config = dict(
    dataset='drawn small creatures on textured ground',
    horizontal_flip=True,
    translate=0.06,
    norm_position='pre',
    bias='all',
    num_experts=64,
    moe_every=1,
    expert_mlp_ratio=0.5,
    shared_expert=True,
    final_lr_fraction=0.1,
)
Rows from block 8 of a small image classifier, named by matrix and row number. Rows with one number within an expert belong to one neuron, the router's apart. Each number is 128 + 24 x the weight over its row's rms, rounded and kept within 0 to 255. All counts start at 0. After the name is the row's rms in percent of the matrix's.
After each expert's rows are labels from the 100 images, of 14976, where the router gives the expert most weight on average: "top examples" is what is common among them. Only what is clearly more common there than usual is listed. The data: drawn small creatures on textured ground. In brackets: how many of the 100.
# router: router (model.blocks.8.mlp.router.weight, 64x256), inputs 0-51
# up: expert up (model.blocks.8.mlp.up, 64x128x256), inputs 0-51
# down: expert down (model.blocks.8.mlp.down, 64x256x128, transposed), outputs 0-51

# expert 30
router.30 111 [128 155  74 145 108 133 110 132 132 180 125 135 145 104 134  92 125 131 156 139 166 131 145  92 112 149 179 138 141 137 157 134 116 150 136 132 141 111 119 102 155 136 132 160 124 131 115 146 128 150 142 130]
up.0 075 [122 149 178  99 130 120 152 140 117 156 153 115 138 123  89 130  85 146  85  94 161 144 143 108 149 110 147 110 139 135 116 151  90 120 147 138 143 107 155 133 130 129 143 149 123 116 117 120 153 160  90 154]
down.0 119 [159 116  94 144 147 125 145 122 115 128 151 137 113 122 106 150 155 121 123 156 140  83 103 125 136 117 179 181 103 123 154  82 151 102 136 149 123 174 148 127 163 143 142 143 157 150 145 122 143  63 120  88]
up.1 077 [120 144 140 100 121 143 168 152 120 167 162 129 133  81 106 115 105 147 116 118 179 116 132 109 157 128 153 123 129 129 117 138 105 146 158 135 127 111 161 110 139 123 151 146 151 131 119 131 158 152 140 153]
down.1 112 [168 117 102 167 160 111 153 119 119 129 143 146 108 127 115 146 157 116 104 131 128  81  85 130 117 102 163 165  99 111 157  82 164 119 137 130 114 173 160 143 155 148 161 142 144 122 137  92 135  76 109 100]
up.2 257 [105 151 140 125 109 131 130 147 110 129 112 145 154 133 131 104 103 127 123 138 146 157 109  88  85 163 109 107  91 153 111 150 128 138 125 109 151  80 119 165  82 137 115 133  93 130 105 120 152 157 142 113]
down.2 222 [110 148 160 124 115 167 119 123 128  75 111 167 152 154 164 146  92 124 117 110 136 112 116 106  99 164  70 112  97 172 122 173 147 165 110 109 100  81 119 128 125 105 153  67 117 148 100 149 135 176 139 159]
up.3 106 [ 94 149 140 118 106 129 128 155 110 143  86 143 153 111 131  88 106 131 105 108 156 144 101  62  91 172 109  98  88 139 116 142 130 148 137 108 137  63 141 161 112 126 124 127 103 124  98 111 130 168 137 132]
down.3 099 [114 142 105 140 104 169 127 124  89 104 126 153 140 133 160 124 133 119 148 138 133 100  94  91  95 165  81 145  90 171 133 151 177 143 128 120 123 109 135 133 143 132 135 101 128 188 137 112 165 138 160  99]
up.4 022 [127 134 108 118 141  97 187 134 116 155  73 126 126  97 114 115 101 136  98 108 200  83 113 103 104 132 148 116 123 112 106 126 132 134 150 143 105 132 166 150 141 107 145 113 145 137 124 107 134 150 144 142]
down.4 043 [132 128  70 142 136 103 125 112 110 151  97 108 106 130 150 114 166 110 132 120 111 123  91 128  96 124 146 156 118 117 169  74 201 144 126 154 128 139 152 145 156 135 115 151 105 159 134  81 147  96 147 100]
up.5 031 [132 142 120 115 119 118 173 142  93 153 150 103 117 121  93 120 114 139 125 116 176 129 119 103 144 105 184 135 116 152 137  95 121 101 147 149 128 131 163 109 127 153 131 141 126 138 138 120 168  88 116 107]
down.5 058 [161 120  86 163 149 115 138 103 120 142 107 123 121 123 124 127 169 108 116 117 102 123  67 113 103 115 162 157 123 116 143  98 182 106 147 123 126 167 139 147 165 154 131 157 105 123 119  99 158 112 117  98]
up.6 341 [108 154 137 139 111 138 141 145 109 127 115 146 153 143 133 105 106 131 119 142 148 156 104  98  92 157 122 112  94 151 108 152 124 139 124 111 156  86 120 161  84 152 114 132  98 137 103 115 154 157 159 113]
down.6 299 [107 149 170 113 123 157 120 124 150  77 121 158 145 142 160 160  90 121 105  91 141 116 121 110 100 160  78 118 103 171 129 166 140 176 114  99 105  83 134 129 126  92 151  69 117 143  94 153 132 179 132 172]
top examples: green (100); large (69)

# expert 12
router.12 108 [125 157 118 133 124 161 110 117 111 156 101 159 149 130 158 101 127 155 143 143 157 140 150  94 124 134 157 115 141 124 172 122 101 141 147 146 119 106 121  95 138 139 145 163  88 125  97 143 133 143 131 127]
up.0 124 [111 159 152  97  97 135 144 150 134 139 140 145 105 116 147 123 109 102 175 127 102 107 147 143 132  99 138  83 100 171 114 172 136 101 160 136 132 109 142 118  72 137 135 131 127 102 108 133 147 132 156 133]
down.0 123 [127  99 145 164 157  93 132 116  97 107 126 106 109 134 114 120 155 111 140 132 108 159 116 172 111  85 133 120 132 106 135 109 127 165 106 126 129 143  95 151 122 134 129 134 113  81 118 115 109 144 101 138]
up.1 089 [138 113 178 148 131  91  87 109 155  55 124 123 141 180 112 135 135 115 102 137 132 131 168 120 117 143 126 144 156 141 114 165 111 116 108 122 135 125 113 159 117 105  81 107 157 134 161 145 108 117 131 115]
down.1 086 [134 185  75 106 127 112 146 131 135 135 135  68 127 111  97 122 164 129 137  98 141 102 122 157 134  88 196 144 159 131 143 114 102 146  88 172 124 148 137 125 138 118 113 123 178 153 141 136 105  95 133 136]
up.2 098 [ 80 108 163 137 105 155 137 151 104 139 107 119 149 131 128 138 132  78 158  80 127 129 131  91 145 109 117 147 113 134 121 140 120 154 116 138 130 118 127 120 129  80 130  95 113 141 140 148 108 122 139 139]
down.2 102 [165 129 156 125 169  84 135  82 119  87 114 104 139 185 134 116 106 143 128 142 129 151 118 160 164  85 124 112 154  88 102 143 111  77 111 158 180 132 146 118  96 155 127 160 135 101 116  97 141 124 113 131]
up.3 017 [147 150 107 112 148 144 118 120 122 137 121  94 198 157 117 147 154  85 113 110 120 122 155  92 134 130  75 159 124 111 121 137 143 140 142 129 124 156  94 123 150 146 103 105 134 140 116 137 111  99 109 149]
down.3 023 [114 166 100 115  99 110 166 103  90  94 137 136 177 130 123 139 111 143  93 128 133 139 110 108 121 136 157 106 148 112 102  94 110 135 147 162 187 117 112 127 107 170 133 125 121 141 153 107 152 116  90 112]
up.4 141 [100 154 140  85  91 139 151 146 130 135 130 127 113 107 124 127 113  96 170  95 109 133 131 126 155 102 120 101 119 153  98 162 128 116 155 149 128 112 143 104  90 105 122 116 121 108 130 151 144 123 146 157]
down.4 141 [125 108 154 160 164 102 136 134 100 101 125 119 107 155 120 117 130 120 132 120 133 139 112 164 120  86 129 118 138  90 135 112 113 142 103 124 144 148  92 162 120 130 136 158  99  78  91 122 110 142 111 135]
up.5 050 [168 112 107 149 168 108 120 145 118 125  83 139 174 145 146 119 150 130 185 154 122 139 134 119 115 143 106 177 140 122 108 138 139 143 126 116 127 121  82 137 109 101 130 118 140 159 161 116 104 135 134 105]
down.5 040 [133 145 126 111 106 130 119 122 114  80 152 125 178 170 142 116 131  95 156 172 141 168 118 117 153 113 110 157 131 113 107 151 125 117  73 155 164 108 113 101  89 139 118 144 123 149 183 137 121 105 130 127]
up.6 113 [137 157 118  92  92 114 141 140 123 138 101 155 134  75 154  94  94 102 195 163  96 128 141 126 149 135 124 124 123 150 113 174 150  99 124 123 134 142 134 127  98 115 154 125 162 124 127 131 129 165 154 144]
down.6 154 [158  88 125 137 166  88 115 125 110 132 102  78 124 155 125 101 160 114 122 128 125 153 105 190 122 101 121 132 164  86 117 107 123 142 108 109 144 151 111 167 104 126 121 129 134 100 147  99 105 131  93 126]
top examples: red (74); large (60)

# expert 56
router.56 083 [171 111  77 168 144 133 110  94  98 102 113 148 145 159 160 108 129 145  86 144 153 117  99 156 107 164 106 143 152  91  99 135 164  96  90 105 143 132 108 149 133 136 115 107 157 161 144 103 118 109 158  91]
up.0 016 [126 127 161 117 132  91 122 127 159 147 115 113 115 113 118 122 145 113 141 110 129 139 136 119 114  85 125 120 143 115 155  97 117 152 125 134 137 115 130 167 107 122 169 135 137  66 121 106  88 126 103 151]
down.0 016 [ 99 122 125  97  93  84 126 160 122 143 150 103  92 164 128 130 103 144 137 124 109 189 112 131 165 109 153 128 143 149 109 148  84  95 107 164  81 123 116  84 161 111 117  95 133 126 142 154  93 146 124 173]
up.1 170 [160 105  95 159 106 158 114 100 106 100 114 158 159 157 158 109 108 157  94 157 158 110 105 129 103 168 112 116 137 121  85 159 147 111 105  97 160 120 102 110 117 149  98  97 155 167 135 103 132 121 161  98]
down.1 139 [135 160 122 115 119 160 137  86 117  80 140 112 136 150 133 162 153 119 123  92 107 110 145 110 133  96 129 130 160 176 134 145 126 175 103 146 104 126 100  89 129 108 140  73 146 172 128 164 107  95 148 154]
up.2 102 [161 109  98 153 111 153 119  97 107 106 119 151 165 161 156  99 112 153 101 157 158 114  92 143 103 162 122 115 153 111  84 156 145 108 107 100 147 114  96 120 107 150  94  95 157 168 130  99 125 123 159 104]
down.2 125 [130 168 116 116 127 156 142  94 117  88 141 116 127 143 134 166 156 108 130  93 105 111 143 107 133  98 127 126 154 177 138 134 119 177 113 144 100 132 103  91 135 105 148  81 145 168 126 166 111  89 152 145]
up.3 161 [160 107  96 157 107 156 115 100 107 100 117 158 158 156 159 107 106 157  91 155 159 110 104 131 102 167 117 115 140 120  86 157 146 111 105  98 158 119 101 113 115 148  97  96 158 162 133 104 132 123 161  99]
down.3 141 [133 165 120 116 122 162 145  84 119  85 138 111 134 146 134 163 154 114 121  95 107 110 141 105 132  96 125 130 159 174 133 144 125 179 100 144 105 125 101  89 130 104 144  72 143 171 131 161 109  95 151 150]
up.4 134 [157 108  98 153 103 153 117 100 104 102 117 154 158 156 158 107 107 156  97 158 160 113 102 130 105 168 116 112 144 119  82 160 144 109 106 100 159 113 105 111 112 150 100  96 154 164 136 102 130 126 162 100]
down.4 142 [128 167 120 114 121 162 139  91 117  92 140 116 131 146 128 164 153 115 125  89 101 114 141 106 133  95 132 127 161 174 136 148 120 179 109 146 103 126 102  88 127 100 141  77 142 167 126 160 109  91 150 148]
up.5 170 [158 105  97 158 102 157 114 101 107 101 112 159 160 160 159 109 106 155  94 159 161 109 106 126 106 170 113 114 136 122  85 159 148 112 105  98 161 118 103 108 117 148 101  97 156 165 138 103 131 122 162  98]
down.5 143 [133 165 122 113 117 161 137  84 123  79 140 114 141 153 135 164 148 120 121  90 103 109 147 105 131  93 134 131 155 176 133 141 124 176 107 143 104 126 104  87 131 107 141  74 144 170 127 160 111  98 150 155]
up.6 126 [155 107  96 152 109 154 117  97 107 102 116 153 159 159 157 105 110 157  97 154 160 111 100 133 103 165 120 113 149 118  83 159 143 113 106  97 154 111 100 116 113 149  99  97 153 164 137 102 128 124 163 102]
down.6 134 [127 167 117 113 117 159 142  89 120  87 138 110 130 143 129 167 154 110 127  91 101 111 144 104 129  95 131 129 156 173 135 139 124 178 106 145 102 122 102  90 129 103 142  76 142 165 127 162 114  96 151 152]
top examples: teal (100); large (74); butterfly (35)

# expert 52
router.52 089 [133 146 118 106 118 132 153 113 117 153 130 133 131 121 101 125  90 169 149 153 137 125 147 103 140 114 162 103 114 131 156 144 113 124 139 163 124 120 147 100 141 144 166 160 121 112 106 120 154 134 121 126]
up.0 077 [122 167 131  96 101 126 156 120 151 158 139 111  94 128  92 129 129 167  97 149 137  87 148 122 145 117 159 134  97 151 140 107 143 118 135 135 134 135 182 125 128 168 130 133 130 122 108 119 171 123  83 126]
down.0 077 [127 124 131 142  88 103 152 117 128 140 170 102  93 135 105 132 147 136 126 159  69 123 115 157 125 110 183 107  95 176 171  91 148 102 156 179 111 120 103 128 128 122 122 148 129 124 147 128 141  98 123  97]
up.1 081 [112 177 122  82  96 138 146 119 155 164 152 107  97 115  89 137 120 167 108 138 140 105 142 125 147 127 163 121 108 159 134 111 131 127 132 133 132 132 178 119 135 160 126 148 110 136 102 127 158 131  81 132]
down.1 082 [116 118 115 128  83 105 150 107 118 149 178  96  90 131  92 131 145 136 127 153  78 130 121 158 120 120 187 108  93 177 168  88 157 101 159 188 108 117 106 122 135 123 121 140 134 127 149 121 147 101 133  87]
up.2 088 [ 97 158 100 116 100 143 153 118 125 179 151  99 102 110 101  96 141 159 114 139 152 127 131 117 138 150 162 102 122 141 150  95 139 142 144 153 109  90 146 107 146 153 120 143 100 156  90 143 153 152 122 136]
down.2 101 [103 124 120 122 103 115 153 122 108 141 191 117 108 120  90 135 145 109 163 135  77 113 120 136 143 105 153 110  97 178 160  94 165 150 155 182  96 115 127 133 142 101 138 133 124 134 137 144 149  88 139 117]
up.3 069 [105 161  88 106 109 155 125 117 119 179 128 111 112 110 109 123 157 185 125 159 149 133 129  98 178 129 164 127 119 127 168  82 122 133 139 143 112 150 162  94 164 146 149 145  92 144 108 156 143 122  79 125]
down.3 077 [113 110 120 127 113 103 134 101 140 153 187 126 106 134 132 151 150 113 149 117  79 105 100 162 128 120 156 105 105 167 161  92 169 155 144 140  94 118 130 134 137 103 133 135 131 123 149 130 138  95 124 116]
up.4 158 [137 149 112  96 112 120 141  99 129 156 144  94  87 127 107 148 134 143 144 144 111  95 146 147 154  94 158 124 115 149 154  96 130 118 134 152 105 173 166 105 149 151 176 153 124 114 117 130 160  95  77 128]
down.4 152 [101 147 115 140 107 134 137 113 152 153 159 111 111 122 107 152 168 146 125 113 112 104 129 165 140 110 191 131 123 174 176 125 122 140 128 144  98 116 122 128 159 119 135 127 126 138 136 142 117 112 137 132]
up.5 017 [ 99 132 102 131 119 165  88 183 113 137  90 141 163 100 162 112 147 143 164 115 152 163 125 139 126 162 113 107 105 125 137 136 141 167 139 107 110  84 106 120 157 104  97  92 156 171 114 150 102 148 154 145]
down.5 020 [142 139  86 179 153  96 160 132  86 125 129 100 155 146 136 109 150  99 142 128 107 149  94 130 107 123 158 161 152 114 139 100 148 140 121 147 150  97 106 158 115 134 131 132 155 146 151 115 121 128 136  97]
up.6 184 [129 126  86 114 118 121 120 106 112 170 148 102  99 126 132 151 143 124 164 135 107 123 141 148 150  92 161 122 137 140 168  90 119 130 146 153  93 164 143  92 163 132 166 154 109 111 118 145 146  94  84 126]
down.6 193 [ 98 168 113 129 125 135 126 111 144 145 158 106 122 133  96 160 151 134 134  91 116 110 129 139 151  97 170 141 156 164 175 118 101 163 102 137  94 124 124 113 153  90 136 110 125 143 145 155 118 108 139 158]
top examples: large (76); red (62); butterfly (60)

# expert 51
router.51 095 [116 155 116 145 119 150 153 104 104 142 109 177 146 136 152  98 120 145 133 158 156  99 121  99 101 122 163 137 108 136 173 120 138 137 147 151 119 103 140 131 131 139 169 141  86 130  81 125 149 144 166  98]
up.0 024 [133 125 174 113 191 114  95 142 127 154 124 140 149 120 154 155 116 107 154 124 184 116 144 169 147  81  96 173  97 106 137 142  99 123 137 148  82 144 158 169 142 128 140 148  86  99  99 140  93 136 110 130]
down.0 033 [143 107 128 147  74 140 124 118 137 143 144 131 118 151 130 122 142 129 117 132 100 126 127 150 109 136 122 112 129 154 115 136 120 111 138 113 146 138 122 104  97 143 143  93 133 127 141 124 116 107 111 118]
up.1 082 [161 141 136 152 155  95 149 109  97 137 103 111 113 152 109 112 148 113 125 158 112  98 121 112 109  76 161 162 100 151 168  96 152 101 137 152 112 121 135 154 117 143 144 141 117 123 123 119 142  91 133  92]
down.1 075 [157 142 105 123 110 115 118 101 131 140 145 122 142 153 135 129 139 130 144 154 117 138 127 172 120 131 163 123 129 140 112 140 126  95 123 118 165 122 140  96 118 168 144 150 118 108 142  94 125  90 124 102]
up.2 078 [158 137 145 149 147  92 149 107 104 135 109 114 100 141 103 120 141 112 120 150 105  87 129 130 113  63 163 149 112 146 165  92 142 100 137 145 109 131 130 154 108 149 144 141 122 107 116 113 140  90 132  99]
down.2 067 [155 137 113 125 108 126 125 103 127 139 151 122 141 142 130 125 136 126 138 146 113 122 130 173 119 129 171 111 115 151 104 147 131  99 128 127 147 123 128 100 119 169 134 153 118 105 135  97 134  93 130 100]
up.3 067 [160  96 165 137 135 104 156 120 119 115 110 120  96 132 118 122 148  90 106 142  92  69 146 146 104  69 161 142 116 144 164 101 149  86 145 136 113 156 106 161 110 144 123 110 143 101 123 116 136  90 130 109]
down.3 049 [147 143 127 113  90 128 137 101 132 147 146 135 151 139 138 124 136 131 117 153 129 119 127 158 122 120 186 124 115 163 108 139 122 103 122 139 145 118 142 107 121 175 129 137 123  96 138  92 118 103 124 116]
up.4 150 [128 170  91 142 133 114 125 129  99 154 103 144 152 133 122 100 150 127 145 171 137 128 114  84 108 148 144 166  89 153 159 108 156 120 147 150 117  97 152 133 123 141 154 158  90 167 112 127 150 116 138  97]
down.4 148 [154 131  93 140 144 102 113  90 138 141 125 101 143 162 128 135 155 118 155 144  95 152 131 149 147 120 142 132 159 109 116 123 132  95 111 121 164 154 133  97 122 135 144 151 109 136 152 101 121  86 108 111]
up.5 020 [ 91 137 162  90 105 136 112 136 135  76 189 105 106 124 132 153 125 131 177 145  95 183 154 147 175 118 119  94 158 128 123 143 103 129  99 159 135 113 114  89 130 116 113 148 135 112 140 172 120 131 101 144]
down.5 024 [ 95  85 130 144  95 137 121 120 184 124 145 123  74 148 104 103 116 150  89 103 131 132 126 143 111 139 130  95 132 150 133 126 115 127 134 116 133 135 123 135 125 160  91 100 155 135 142 145 136 129 112 126]
up.6 076 [161  96 155 152 134 104 139 117 104 127  78 125 105 145 142 122 162  91 108 159 101 107 131 141  93  60 164 141 113 145 170  97 155  89 147 145 135 142  99 167 111 151 116 120 138  98 126 108 131  91 139 104]
down.6 052 [171 153 121 138 104 132 148 100 143 154 133 117 154 143 116 125 156 126 128 162 120 124 135 147 137 117 177 131 109 147 104 141  99 122 114 131 148 106 144 109 116 182 124 149 114 106 124 113 118 125 134 113]
top examples: green (62); pink (32); butterfly (26)

# expert 32
router.32 109 [107 141 103 153 112 146 115 106  93 162 117 145 140 138 140 106 134 169 125 176 143 147 140 109 113 128 152 124 154 118 155 117  98 140 139 139 114 106 104 100 150 156 132 155  92 126  92 136 133 141 142 120]
up.0 109 [114 147 134 119 112 146  87 131 110 122 131 158 137 166 137 148 122 136 139 161 148 142 146 140  97 126 149 110 108 150 153 152 104 148 119 107 113 118 135 139 134 156 156 156 107  85 117 139 107 124 104 106]
down.0 136 [121 113 169 134 121 169  99 130 180  83 104 164 132 132 150 166 138 108 120  95 102 124 169 118 108 140  89 111 121 142 119 129 128 133 121  79 114 156 111 137 132  93 127  71 146 113 123 139 104 145 119 138]
up.1 054 [115 169 129 108 117 165 127 117 123 112 171 145 116 141 124 167 125 143 138 125 161  89 139 174 148  99 172 109 135 157 152 136 100 143 114 123 108 146 158 105 138 136 185 124 134 118 102 138 127 109 127 139]
down.1 062 [100  93 165 143  95 139 136 143 169 144 127 137 119  95 103 166 155 132  98 111  98  93 185 130 142 114 146 125 104 142 169  88  86 118 141 131 132 160 138 137 181 133 142  95 134 141 127 157  86 113 119 123]
up.2 016 [120 124 124 103 125 105  66 138 154 112 155 128 131 115 160 140 153 111 140 103 121 135 114 135 138 190 125 152 128 118  85  77 134 143 111  97 120 175 160 112 118 131 118  93 134 155 166 150 125 156  73 147]
down.2 018 [166 114 162 138  94 179  87 134 143 158 109  84 101 137 107 140 127 115 112 109 108  84  98 124 101 145 133 131 109  92 140 143 191 121 133 124 144 129 155 123 130 130 168  83  90 166 137 131 140 125 143 135]
up.3 012 [ 85 148 148 143 122 102 155  86 136 118 134 118 152 127 116 120 138 108 164 119 152 112 129 118  89 108  88 140 108 141 116 162 150 149 162  78 119 166 139 124 148 126 123  87 115 164 143  87 167 135 124 113]
down.3 019 [118 121 126 143 158  95 133 194 137 129 110  96 120 136 129 120 143 146 141 136 115 156 117 123 122 116 151 163 152  96 142 143 125 178 112 128 136 145 125 128 120 142 134 121 116 147 120 105 119 141 146 131]
up.4 084 [118 140 133  96 108 153 112 125 117 110 154 150 125 139 124 173 132 128 142 156 133 110 146 151 127 105 155 109 119 151 156 154  97 145 116 113  91 132 143 120 136 138 155 151 121  96 127 141 111 107 108 125]
down.4 091 [113 115 176 143 119 148 116 136 181 104 114 157 125 103 126 178 140 114 107 105 102 112 185 133 119 121 118 119 128 141 141 121 122 149 124  96  94 153 124 133 147 103 131  73 144 129 116 149  80 141 110 140]
up.5 161 [128 123 120  93 118 143 122 105 124 111 155 116 124 155 113 164 149 123 131 151 127 109 149 150 171 100 156 117 146 153 159 132  93 139  97 138  93 137 137  95 150 118 183 132 153 114 153 154 114 105 118 142]
down.5 132 [129 117 142 132 120 147 124 120 162 121 121 124 143 109 126 156 177 132 121  98 129 111 168 124 151  93 144 122 161 159 147  95 105 172 118 126  88 166 118 121 148  96 142  71 138 143 134 180  86 124 130 154]
up.6 017 [133 109 104 131 154  73 123  96 137 122 135 120 109 154 140 120 158 117 145 149  93 138  96 121 175 137 105 121 137 116 101 109 149 123  98 146 145 145 117  97 120 119  91 102 154 170 116  93 147 127 127  88]
down.6 024 [151 132 127 146 129 156 104 157 137 100 127 143 101 101 118 143 158 127 151  69 111  79 148 111 116 123  86 127 136 160 121 135 149 119 145 124 139 140 113 113 112  78 158  94 157 139 125 126 107 129 123 154]
top examples: pink (82)

# expert 22
router.22 109 [122 134 106 149 122 137 105 103 110 155 110 134 159 141 146  98 130 143 143 176 155 146 146  90 108 120 174 115 134 123 173 130  98 145 137 142 119  97 107  91 152 140 154 163 100 121 103 143 127 164 129 125]
up.0 023 [128 114  86  99 118  99 114 134 154  86 129 127 133 142 154 129 127 118 148 116  95 123 129 176 140 147  90  99 115 149 117 159 154 154 123 120  87 147 132 106  87 118 109  98 122  86 153 136 117 102 151 131]
down.0 029 [129  92 104 107 152  85 121 174 146 129 149 141 101 102 119 117 127 151 162 124 105 130 181 152 126  88 144 126 152 101  80 155 148 149 143  99 176 147  92 164 111 125 113 159 114 137 101 104  91 128 130 123]
up.1 018 [136  88 123 137 159 135 133 125 101 122 125 120 138 129 118 149 139  97 156 105 155 111  95 178  98 142 123  98 107 146  96 117 128 165 170 119 110 123 128 140 136 136  97  94 151 115 129 148  65 140 112 147]
down.1 025 [172 142 121 107 153 129 134 140 116 165 104 124 101 170 100 103  76  85 141 146  97 119 122 111 177 116 140 121 131  97 116 149 179 158 129 104 127 126 160 162 134 114 117 146 113 114 153 102 132  81  99 112]
up.2 055 [157  85 149 135 153 127 122 153 146 140  71 172 154 109 162 101 137 110 120 129 134  89 118  96 103 137 129 128 128 111 106 111 133 143 157 100 159 142 133 198 141 126 152 130 118 125 125 105  93 138 136 128]
down.2 067 [129 163 127 121  96 116 134 140  98  94 142  79 130 143 105 103 124 111 137 124 123 145 115 104 144 140 108 119 148 169 106 172 128 140  82 142 121  84 126 112 106 120 125  97 163 146 163 128 134 144 143 137]
up.3 018 [166 150 171 126 103 154 184 139 149 113  97 146  82  91 111 137 159  68 110 144 145 110 143 116 166 119 116 125 155 145 126 118 123 125 135 111 150 113 140 152 149  97 140 121 126 125 121 116 145 136  90 145]
down.3 025 [147 119 134 150 169  79 109 120 129 108 139 101 140 152 100 134 151 124 141 121 114 151 144 157 118  99 113 120 147  77  72 121 144 144  98 137 135 155 135 127 111 155  57 115 143 140 112 106 114 114 106 149]
up.4 019 [154 161 147 113 146 116 123  86 109 137 145 140 114 145 145 114 109  92 129 131 121 142 125 231 104 156 104 156 107 115 138 149 153 131 136 107  98 151  91 165 117  99 120 146 140 120 137 130 113  99 136 137]
down.4 024 [128 119 133 117 136 111 112 119 150 143 139 141 117 121 149 103  98 129 119 128 131 153 108 122 139 144 151 100 157 133 124 147 160 153 168  82 149  80 123 131 121  98 135 138 128 129 127  85 123 149  99 144]
up.5 062 [150  81 139 162 130 126 105 141 139 115  92 176 157 110 169 106 131 102 106  65 126 111 137 115  99 140  99 142 123 137 110 181 113 124 145 107 147 156 109 188 112 120 103 124 114 108 123 139  96 137 135 159]
down.5 074 [117 141 133 141 116 114 165 175  96  87 123 110 118  95  93  88 137 106 160 142  80 131 107  98 113 150 112 126 147 124  94 154 138 138 121 137 160 113 102 122 100 108 136 131 155 134 144 103 126 144 167 153]
up.6 016 [125 127 135 116 165 100 125 121 137 166 116 145 118  89 175 153 159  91 173 114 123 133 137 169 108 136  88 131 150  90 116 118 158 111 140 145 128 137 130 147 112 121  69  79 112 133 142 168 146 141  98 148]
down.6 024 [134 131 100 133 109 111  77 161 111 113  93 122  55 146 147 122 141 170 150 129  94 118  74 128 155 143 108 111  91 154 121 148 124 120 137 145 101 103  86  97 109 135 111 133 115 115 132 111 127 181 159 125]
top examples: white (87)

# expert 3
router.3 109 [125 138 113 141 128 147 103 118  97 143 110 162 145 142 146  91 116 156 136 170 146 137 139 100 117 130 155 118 138 121 173 121 103 142 138 147 126 100 106 100 140 139 170 168  75 123  79 135 129 144 136 114]
up.0 180 [168 134 132 145 145  95 141  90 109 125 110 136 115 174 129 124 108 117 107 181 101 121 145 131  94 107 155 151 118 150 156 115 163  87 139 162 140 133 100 146  97 163 126 150 116 101 118  98 151 101 123  83]
down.0 173 [165 148 116  77  97 106 108 129 173 150 132 109 144 115 131 134 160  93 124 136 102 141 144 160 113 124 129 140 121 170  95 157 143 113 112 123 134  95 125 150 102 145  99 131 155 123 155 112  96 127 120 132]
up.1 115 [181 126 119 151 146  81 136  91  95 108 112 126 130 174 135 110 114 116 110 184 102 143 141 124  91 102 155 156 136 151 150 133 149  82 125 149 135 113  72 143  94 154 110 135 119 113 132 101 136 101 139  86]
down.1 122 [163 135 110  93 107  84 124 131 163 154 124  86 142 118 126 122 153  82 134 148 108 120 134 154 110 127 137 148 119 161  90 140 161 111 118 132 136 114 123 143  96 147  88 125 156 119 170 107 109  97 110 121]
up.2 039 [148 122  93 152 180 103 122 129  95 131  77 133 160 142 145  87 158 136 149 179 142 129  93 102 107 138 130 175 127  90 130  89 161 117 142 134 127 124 122 143 104 119 124 131 149 181 162  95 106 102 156 102]
down.2 047 [126 173 117 142 111 104  91 125 121 146 136 133 156 143 128 112 116 123 149  99 156 159 152 156  68 142 145 132 144 141 109 151  92 147 118  79 135 113 121 149 103 122  92 160  89 114 134 138 124 105 105 131]
up.3 142 [154 132  78 152 150 115 121 116  84 157  61 151 169 154 140  84 133 148 116 173 162 148 105  84 102 136 155 158 121 113 151 108 148 110 145 139 145 108 126 134 140 156 145 156 101 137 121 103 125 105 143  98]
down.3 156 [127 130 144 135 116 111  89 130 171 136 138 130 150 152 134 135 132 100 144 129 119 163 155 141  77 161 129 138 119 155 115 158 129 128 127 103 156 130 126 162  90 129  77 137 103 114 135 145 132 108  86 109]
up.4 123 [183 126 120 158 152  77 142  99  89 116 106 127 120 165 131 103 113 114 110 182  98 136 140 124 103  93 166 151 138 160 153 122 147  77 128 155 130 121  81 143  88 155 117 138 123 106 130 102 139 101 142  85]
down.4 124 [168 144 118  86 109  75 122 132 168 153 114  83 148 126 125 127 159  85 140 146 106 123 128 142 101 125 143 154 125 160  93 148 155 110 121 132 150 112 126 150 102 150  88 126 153 118 171 113 112 107 115 126]
up.5 194 [157 139  88 147 152 114 118 120  97 153  71 158 176 150 151  89 147 145 115 159 167 146 107  93 103 137 150 155 113 106 152 108 141 117 140 135 159 108 126 145 137 158 155 156 103 124 112  96 111 110 130  98]
down.5 194 [130 133 152 134 122 124  94 133 163 126 139 146 157 137 142 142 121  86 157 130 110 147 164 155  81 159 114 128 117 142 115 158 138 130 122  94 139 138 121 157  89 120  97 138  95 109 124 153 135 120  83 122]
up.6 025 [147 108 112 159 153 115 105 133 114 167  90 101 152 147 119  93 137  95 142 145 117 180 115  83 130 118 118 170 109 124 117  91 147 118 137 160 151 142 139 141 113 111 123 105 119 151 182 118 111 126 116  92]
down.6 030 [115 130  88 148 129 123 130 123  88 132 136 146 142 133 100 136 127 151 195 113 157 115  99 141  93 117 134 123 136 139 120 136 138 149 137 150 180 123 140  99 115 125  81  97  90 146 114 125 166 106 161 137]
top examples: black (29); pink (29); purple (27)